Rows from block 3 of a small image embedding model, named by matrix and row number. Rows with one number within an expert belong to one neuron, the router's apart. Each number is 128 + 32 x the weight over its row's rms, rounded and kept within 0 to 255. All counts start at 0. Numbers have three digits each. After the name is the row's rms in percent of the matrix's.
Before each expert's rows are labels from the 100 images, of 14976, where the router gives the expert most weight on average: "top examples" is what is common among them. Only what is clearly more common there than usual is listed. The data: made-up waving flags. In brackets: how many of the 100.
# router: slot weights (model.blocks.3.mlp.router.weight, 16x256, trained with AdamW), inputs 128-255
# up: expert up (model.blocks.3.mlp.up, 8x512x256), inputs 128-255
# down: expert down (model.blocks.3.mlp.down, 8x256x512, transposed), outputs 128-255

# expert 5
top examples: diagonal band (67)
router.10 082:098098095133092137124173134104149165127091105148144119126181155135151130193165141136101143182085075112075137151146143134156097116147105168122198154183188167137191136120150185103122135138083115117131105099062111080110071137040130088140133150157131130163098180150063124135086170119140095166129135110129159106123081142130141161133095148100102148140152149179115114120095119135112076105156
router.11 080:112101097085098106138161105132123151108078145157084092113199153131086139158180156146146144182121099139052122126123120123127086102139136150097136129176151136178125171127150175129170139107115136127145114111103114097111089131058120104135161161153146154197125159172080128166114168092169131157167117101114131132122077143174172151116102165088143098116149190092099125110098127146137109114121
up.0 151:157094153128086122088128100128128153128078128167100135123094128090066110128128088128073158089128160128110117179153128128105103128113102146142084128171151128091183128179205151128128168128114099151104087149149230066128055095159159124114134108165128128095170186128128100128161118128187161109128128117172156097128128096211145162128096136114128128128165128079128106085105128156046139128083
down.0 142:156128225128128077161081191159128107107101134139128105193128128128166128128128081173128087128112108171101105141175142128170145131128072190166128143128088128199128128108156165190128162173130160050068102123168117128145145079134128066128130174133155111128128075150128116113146099128128128132104142187084112115156141128077105103128128128026128128128183136093117085151170130173128128128086
up.1 016:128128128128128200170128128128128128128128128128128128128128070128053128173128085128128128128082089192089209161168066128196174128128128063084128128094080198194079088128128128128128201128182128128128128128071128128128098128082128062128128128128086169128128128165128128128128128128128128128128128128128080128128128128128128084128128128167128098074085191128184128128096128128197128128161
down.1 019:128128128046128177128128160168128128128128182197090096128128128078128192128069208128128209128093055092163102081128128128084128128068128128128128128164163090086128128128168128166128128128158098128128194078087162128128128128128128128128128072128128128179057181128128128175128172128094128128128086128097183169128128128094071164103128164128090128128128102128128128128128162128173128128128
up.2 163:128012015151128108223128111110128095142128128116145126083128128128143128102154094149128125226128128182125106092128128128134189154139102151117084128151175109170082147128128128159153169146173128144128107178143050128128128162087074166172109033128146087156139128154128094079151128128170150149091077206148103128155128128103164091128136128111128128128128160165051087098128128155128151128151
down.2 171:169153210105128053133128119091077128081200157141071128153187209128128128190045198137174024065128161156101128128128139128103183119146135144087128106128128167169125120128150128134093128060128128128104097129128098128164134144128128098102171190128128136128113128128156130128157128148161112143128128089081128181128097128184095128128166145131148164128141128138141189128106129077150055150123
up.3 012:128128128128128059128045057128128128090128082128066168128090128128128128128128173075128128128128128128190128084128128128128128128128184128128191128128085128128128203128186083083128219168128128168128128171128168180128128085128128128128076172128171085128128128069128168065207128128128128128128169189128128128128182128128128128180128128128128128128128083215201128128128128128128128128128
down.3 013:128128172079128128080167179128128128128128204128206062178128128128128128213087169170178128128128128128083128128076128128128128180128069128165128177128072128128128128128128128128128080128058128128128090169128128076168214128128128231128128198089128128187128128128205128076128128128128128128128128204128059128084128087128128128128087128088128128128128128128128128128128171184128128167128
up.4 019:128159165083128177128186128153128128128128087096097082173169157128128128128190128088056128164128128128221128095090128092197128036185128179168156087128095092128128128128080088128128128185128128160128158066160185103103128128128078128128173128174128128103072090128179128088128158082128187128128154103089128128191128128128096128128128128190128188128128128128128128071156174128128154128081
down.4 019:128101128128128128128128156128128128095128128221076079128077128128153099184067128155196189164128128128066104128103172128079128128095155128128128128128164128128166128128128128128102128156128168128128128128100128128128128165128104128164167128128101128128048128128174103070097128163128101128198128128180241128186128128070128128084128071128128091128128128052128128128156128128093128164158

# expert 0
top examples: saltire (79)
router.0 095:160166134138126099100146121156101145144110121166160117126087196113120109151066099134136065152142100127204049081110105168083166166169149123080107172124073089093117099161063143128099114149155133161139137182141147160109127074144142150126158162148115098056152098092148177160194102180118148139096107182102073095092115101086099050107144133194171122154154094156142081099133140128104173178114
router.1 104:166149120140121107103158121147117139135104131162137058125069170099092157173065082127079081099175071109198040098071086163058125132142135108118118133139096100088123075120101103085101119099106111186159165196157167159089128138150113170141141156071140091061154095127126142153185100149122163111123110166103111101104139136106144084137130114150164093140157139157130086088168172121085084139133
up.0 029:128107063168128128092128128087128128128102128146149147105015151107150128128106128128156167128081078106109212154128128128077063128079103128103128128128094155128128204128128128154128128161104128128128079099167083162128170110102128128128128194162088128153157173204128111128128128157128128128167128155099094128151069128188093113128156206069084167160128170162128128128071102128171152146154
down.0 031:128180128086128128147128080162106085039169112113158164128172077154084174128156170109128128128175128091104128177176147128165128072128110106128084128128128128128128095075128105148201128196151128128152092101128192128128128128128128128150084128147083162099128082065085094113148100081128107128191093128128128128156149104155178128086089177157128094128128060153128156048128101151150085128128
up.1 047:155151109200128206079128128154154196139128128089101185157150128128128174104160071146128100062060128150112128094059042128128128099128157103141110109128080099103128064058176200169102128141092128128101128179128187165128157087182162149088137128169097128128110128128128128104109211105104128079098099077156128146156158128139163128116115095148162092116128148061164128113128111128128128145094
down.1 047:128079128128069128191097128128164112104128128147166128128128094128115101128128162128155093118128153202156076168155166128128109109128202109073066128128128177174128128189128147100070174151128092176180093085163067128128155128157081128157143088073160128105128128179108110104128055120077128092128128128128113147117071109148091169142084164128201164159128128162176128128096099111158128072080
up.2 101:088149128128128165057119128088090081167156144153117138171084074107142177088170115128158154137156067128116113128073128137135099128128128139115154122109128150116194105128092088128112148157059140103109128131084128176142193145101094082100095108165151111128128188170128113115083111050164155128097128155128128143116159128128188113144155152094128093128107071128128150043104186087170176134149
down.2 105:055092128074128084145091098191128155145157157166143128159134128128160118158094194128153116063088138138160178170141111128092139083136120128128086166128154128062096126104091100181135144109135076109111166169144140108128137143148147108100098128157163143136128105146115124138162128152128165128138155178177119128128141161128128114128029111106060128163128198124134087128096101150128128109211
up.3 027:148157103070100218128151108161128128128128098096104128166128176038154163128167170160151107105080170156174128128167172128128162128128101094128175090128170165099128128063128128128128128163128189160062128128088147074100091159057150128128094174096107146128091147155101098192162087173128128090128128128104083186128128128159100096108106086157054128102128086128128128146128128128128128128160
down.3 027:150160193128146128128128198128128151162128128128192159128084128076166128128165128128089094148128128128128094128128093128084166151105172198172096180128107128080128181128155128128128103061079128155154128197061128096108164105176089081128128071148128194128128128128128128074068128148083128160107128128158149128128128128128066174191083202064128150104107128109081080081157128128157128128070
up.4 010:128128128128128074128128076036128128128181128128128128128051128128128128128128128128182128128214128128128128128037128128128197128128128128128072128128185128128128128128128128128128128128190128128128128074128016128128128128128128128128128074128051128128128128128128128128128128128050128059128047078128186128128128128128128220128128128128062128128128128128227128128128128063202222128128
down.4 008:128234128059128128128128128066128128128128213128128128128128128128128128128128128128128128128128128000128128128193128128199198128128067128128128128128128066214128128128128128128128128128128128128128128128128047128128128044128128128017128128128128128128044065128128128065128055128128128128128128128062128128128192128197128128128128128128128128128128128128036128128128128128128063128128

# expert 6
top examples: three vertical bands (88)
router.12 103:126173116091099103134139121116122167108086083135139121141107159125082130169110165196098152158132094140122095114076133118103130160140070108102186131187149095136133113149109188081059101109119085142179145130145160094122063132100105124165094201120151102132101168150086141153127142139090145156156128082115132118100092160143136110122137178180135107125174170121136123092139130128159075150109
router.13 088:104143155164130151143173095146141096114102102135103075155107155078072142162090158145152096163135080170138119084071109156111142120092148165091118119140095171127132105160102141095156088098086064108116102106117150113110103181130097149125147180158167110135118160113092138152160124100150105152142112166127124122147161136137127071122144205161114108163130191104112072111145071112174137144110
up.0 206:128179128128171140166114133109024128147128128110128132130189128128093114128128159128191128128031065184137157080119102090198100128128106193145157126128128137160140111067140128113193116128128173100128142138150146150150152128160117186128148128128169128169132140162128128101109066103188102130211163128122142146141163146215145187108128128054128073112090184128090128128096093155168128148115
down.0 207:165128119087108150129131069118128054120128128106143125180145061077093128091152129115106159117094120128125098144128049128115031194128138090128071146128088147198176119162112117127100038128097128160124128147175140128128123128137115204163103155196128128146132128143128073128128164177099128128137128142128128128105059128094121071128094128192128135140128119169112169099140086111078152128128
up.1 020:080128128128128156164097155128128128128128082128128128128148176128100101128128165128187051128128128077178128168080128128128091173128128154168094167128083128128128079128128157128162187099128096150160205128128128094128209128102182154128128128076097128128103051098128128172128080214102081087128102103093128160175128128095160166128128128128153185094078128175128151128186128128128105128128
down.1 021:155075128094076128092128151179128128128128151128128152078128071098161128093157086095163128188128079097100128128128128156128199128128099149094128089128170128128128157173208169128128128103227128128100104128128128098181128128192157128128128128160179128184155177128102103106128128108128128128202091148154152107107099080128128099085128128128128096128169128128128091128029128153192157128128
up.2 040:109152087128128025118128128128118128158128090148128128095128128191083128062128154136128155163092060128090128128128128159128128128054154165163128172224128128128157079089128128128128128143186141091095147091128128128128128171166160128159128128089128128128086175128206128158128128069079157096079101071054128083158128157139053128128128155128089107181128128092150103143050182168069111128128
down.2 038:100128114062070163128076086116101163086128153128092128074147128113128154128184059128184073158162165080128171168161085095128128151128128128094128128164248148110128070084128110166082128145128128113128100128128128115128070074128119182128128128096128128128128108128170184166108128179128155152114128128175128191128163086070114128128168128082128035128128110095128073128128128155128128128163
up.3 066:141163156128106128087111098168144128128105156077159104160172128172096077128166162128128128079128193113128102107108096105128169121120098154165117150136115122128146139113128078168091168167128100108128128128128128094169108154152097128116093148128168151091118097149080119108104128159141164142141128101201170091140098101128150150149117117144176128083128104096101095143182163128172201122114
down.3 073:111117034166112096163128115175048128166101138086128108093083128109111128192109128106169102160128128146098174152128209173128167128147141118096058108153106128184183128151128162147165128173155105115142101145128106071184156135128105152146091078106128128171052098067128144128082128108128128128096134178098101166167123112136112153128128147101128128120128148128200117128140106155182128128146
up.4 035:128152128113205096128113128159128162076100155163075101128092112128128128151128094156094158128165128113160170087194169165128128180128150092160106128128063128128099112089112153091105128195128155078163128097088128128109165128089155100128128070185128041089156116128085164105115128128128146154152128096128150128128111188104151147128098128128105128128157104089157169128128210148128152092190
down.4 036:105128070128145110128128109048128143203128201105105175128185106111077145107098128128209128109143128128171069128087128107153128155101150153143128128096128112128128116128181144128128061049092128128128087161150128128136128079128106128086159128128128100137067128128171128160203179128128063102088071128169128140191128079156142089096147092128171128106128097146128128128108148070172097176070

# expert 4
top examples: emblem: no emblem (98); plain field (91)
router.8 106:170191112095137106166090122071061108104054084093120109105121106139145103093117098111097121098133101073106136122129092125072142119143097146128135116109128062157099158112185117098154087090182091139122153200157175185156143067152110146135115124116133174138137115169111170078137151117127165106096160070129150083169140139148151094079116120123179126162197172134175082161132161123101117183063
router.9 122:140150179140111090121080131092075131106085062128151138083143078099119094093120128100095143076097093099141137108091131083123172172148134109133130124064113107117079148121183080102166096144172135112122180181195156176160149169144132215137133105117132153087165099174158166070147109098088167113134168115143155126170137184132110103052133154168076077119173136139131113162149113143176137185101
up.0 203:116149108139128054175187213104128170126128106166087128121128128128157141065128128128116128128128205179128154084103133128089146128128087206161157128086095128162128084128128173128087128088088203107168078154052128128128118128128150128184128152128128112119128190128128093174128128103128135139128128038128168079181130174128128072128106128131128128097131128128154128149128133167128147128128
down.0 192:128140091076061132128128077180142150076105122160093070128127178113154105118065128128179140128128128092128122108168044169128128099126173128115113128154116128120051128160080128086128089159128128186090193128187128128186148114115073147128128116128120140102128105157128128137128070154128112128128071194069084143109128168176128105128128128107142169185080135128215128128128111176117144128105
up.1 102:144190104128163128072078128136098152053084128105128128138128128128157142156145107158128077149128115128186128128099198128077139128056128179111173128135148128169084101102112179085143128102128128120128128023128128133128128111128098186118142186175064102086147166128128088056158128164128116111128119088157128163128094128133128128128219103177095113087009128141128169089203128122128069160140
down.1 106:128102122187090154156128128073135128128194086128128128163128074128069128085116165128128128128128128128188216138128128149161059128128128128128128128093162174098150162128128129128128128158092255087175157255163130128104181128169128128116128095098128128160128100137104169085124128079128128138128128128100159128076128128128117044128105152077144108162132117178128128154160128181146128157128
up.2 123:128128128128140128087128139174128128152163141128128128165114066150207163112155128136082176090151128103142171205083163128058128128128073141128148128105128067071199128083128112116128160128072128128128151073128128169098128128158159128128128180089128099128070128163128100128100128128128128081089161086128224069128128128141055128128128128087085122130139186062093128128065151113128160128164
down.2 116:107065128109128142128128128128147072187160145128128087128110071095128128172101128128128147173145152128128128022128115130128128128128128128128128128183128096069110102078066063114128108128175128141072162198194128097195128170128156128128128087110128150106145096156128171128139159128091218087193128128150095140094183128128128128084172128159141040128128143128128166128115143128148089190128
up.3 082:128152157128128255128107128141128128128065180155128128154082128106154094054156177128139110098081144158145128128171111128128128166128098128137157088149073099128146091157095160140155140093170128128087145101077103170175053128128166069160128183151085128202102128128083128076128176128110128088168113128109213146128106192143128160074079150181116128128113128080128154173093109128113138171110
down.3 077:105156128109128041138074071103108123185128086096128139152112086182128143171114128156104162128174112128128145116107128119103146107167084128082089128128170118134153128179082150143118157103179102128128175128128103128128134128081128077186128128115101128047128140128092162128175074128124139115157170194077100128149112063128103138128085128128153093091179146062096098109102128128176072161173
up.4 170:128086128184122062109126042182210102128128128128113126128128064128128128165128120128111128158108128124166136128128107092142098194108128100221128121128087128128094143128142045142135218128128103048128128128121128131122048148089128148088120128128100128087153183192189128166128128177128157071128154096143128128128138179128128138145128110128153164128128078128146113084160192104128128107086
down.4 147:128128194128128157121128033128054049128112128119093171156128128124128128128128169091128083114077128162182128128128186128128075128164128130094104128137169158099128099128162121128113110183134128128139128128128064233128104111128065095128151128128147128128153128093176128157128128163175128183128128141128107194128149128128179128128128128147148102134196128128135197065128128072128089097128